A small image classifier, trained from scratch.
Model: 7.04M parameters, arch nf_resnet, norm none_scaled_ws, activation relu, depths [5, 5, 5], widths [80, 128, 240].
Training: batches of 256, held-out accuracy 100%.
Data: trained on gratings and oriented noise at many angles and scales, 395000 training examples, 7.1 epochs.
Rows from block 10 of a small image classifier, named by matrix and row number. Rows with one number belong to one channel. Each number is 128 + 32 x the weight over its row's rms, rounded and kept within 0 to 255. All counts start at 0. Numbers have three digits each.
After each channel's rows are labels from the 100 images, of 14848, where the channel reaches its highest value: "colour at peak" is the nearest of a few named colours to the mean colour under the peak. Only what is clearly more common there than usual is listed. The data: gratings and oriented noise at many angles and scales. In brackets: how many of the 100.
# convs0: first 3x3 conv, stride 2 (model.blocks.10.convs.0.weight, 240x128x3x3, standardized in use, each kernel summed), inputs 0-127
# convs1: second 3x3 conv (model.blocks.10.convs.1.weight, 240x240x3x3, standardized in use, transposed, each kernel summed), outputs 0-119

convs0.81:124105117120099127196157150144142133107095155150158153137130163119112075144071078191141107084180120120134083176088115092157125082123078140174109175147108112125060165159115077112105113146156180128132128110111120090069100130102154160079131120145175122150147099106154171130113082100139093141090176143146115105078128072116103146109126081094139062108070174174153121090072184091075159105103
convs1.81:127148109122152140165123106169085136095060135092096143110151067000093169131114154119129143095120119122111146109106115126122098019150132118171096143101077114156105088043137116136195127087110115070142074158128131131081162134173098135160109092131159106134088117124134102127119146125120128126056046140141134144149120109086105120105111091113145115129115101156135123
colour at peak: pink (31)

convs0.172:107110165109147110120122103107171132130151147138197063104064151159128137164136134125124085081106152139160109218119150167114132119141114000115135131151139126118143175131061121156080134193108082116112138137159133176092160143121123139173118133130063161127147122100121149079130114186126110160156062126141123104148184178130125142106108134131138076078074164112155181148162110124123131160145
convs1.172:180129095170083183105125108105159151183172092145124167160171181153100122160108104146165076165136137164157151152126081151117204159090129200112149143168136142147095104101068162137167180105115125161130174117128104125188154080099160117060165145116152121151162136139172110124123063159188129128245181148078057169124110098171076105180139157134125091114150122102156170
colour at peak: pink (27)

convs0.9:143137116107141150148171123114105122128096112129129142155179159079143138098174122131171136077143112136143077137133182110118121086144133068113141135165080136160090153133121055160081136174106163134118103140184140184146173121133112157159087157146089121185123144104083154127048149034135043143116114188164089089117205109088174121135126120106114119133130174110132152145058122090119109118077
convs1.9:107157126140127135179115136085143138175165132164168115124150144144098098044128072140150075151128086108119118211138096161161146078132130143135178147186151131132149168162145118115123164105178135159121099158124095053196098118107120116150128155212121138085133138130118078195117143138117136148220152108156097177162073141170117204130032118179137201150155175109148146
colour at peak: brown (36)

convs0.123:094149191104145113121095139101154153113156128093161110123189186080148127152155169144140129138173174098149144121106180123179169096068178073081148119118116122108049166164119064138115157148148162118139104133180132168135107149113078131087111128104120134138166076152120148149090086050110122142080100098122064153169122079122152142138111077133105134124127128193143173091089096085112140192127
convs1.123:124078099127129150130128136080129149175172115181081121202199148180164168144152076138168116174126111082156175119099118149132176140138128180195180079095165166118129155091144099156073133100116093164149171117135170112132112117132130114099156134111058112133136167148142117084127128151118141126113106184089139182151140202193113148125143135142098126130121148181152155
colour at peak: brown (28)

convs0.70:151114143066066123122153131113095133143118142121122147167092156133059105098151071097108161094145096130071099175098109111093146131085082084163151133135121118135163180097113108129083130156137165149146113111103109071108148069092151128181056074149167179121136101098143155068078157066102118085093066146176075129134130095088172194152117117117159126115140172108182125116146128154142163142099
convs1.70:146115182153148127131175135116139118137127099108132133102135117141147100076102079125154115088114085091127124171106122109151141040162158129095158174134092055143109145168148102123086148107117096117107098091180132116148099119149123098168105123135195128120062088099140099180186117112119148097142060072154097133117037200170093112105077116209141171139112129102101077
colour at peak: brown (35)

convs0.182:078120153142109133176101202149117121121107118131131198153175129143196125128089195167172116100119143119183144091149100181121097137123134135110106154001132130211121120098140128171112134181133108144127123177164105135135141113140113097160104222138122161137132151150193177152077103098156108106146161152115123129173032146111132138151161135137152127138125134159136138101115143153126155155129
convs1.182:144180108121123185201144098058119116113123156137175124151090124153096198110078107087153115136085122144127147131155089125113124124117160093131079147102123149142139082122127080131134146086166116154137132144091195151174122089142152177144103129080135133091185185127082060149132255122131127137158107126173119160255150145121113141099128109141116154152126144184110131
colour at peak: purple (26)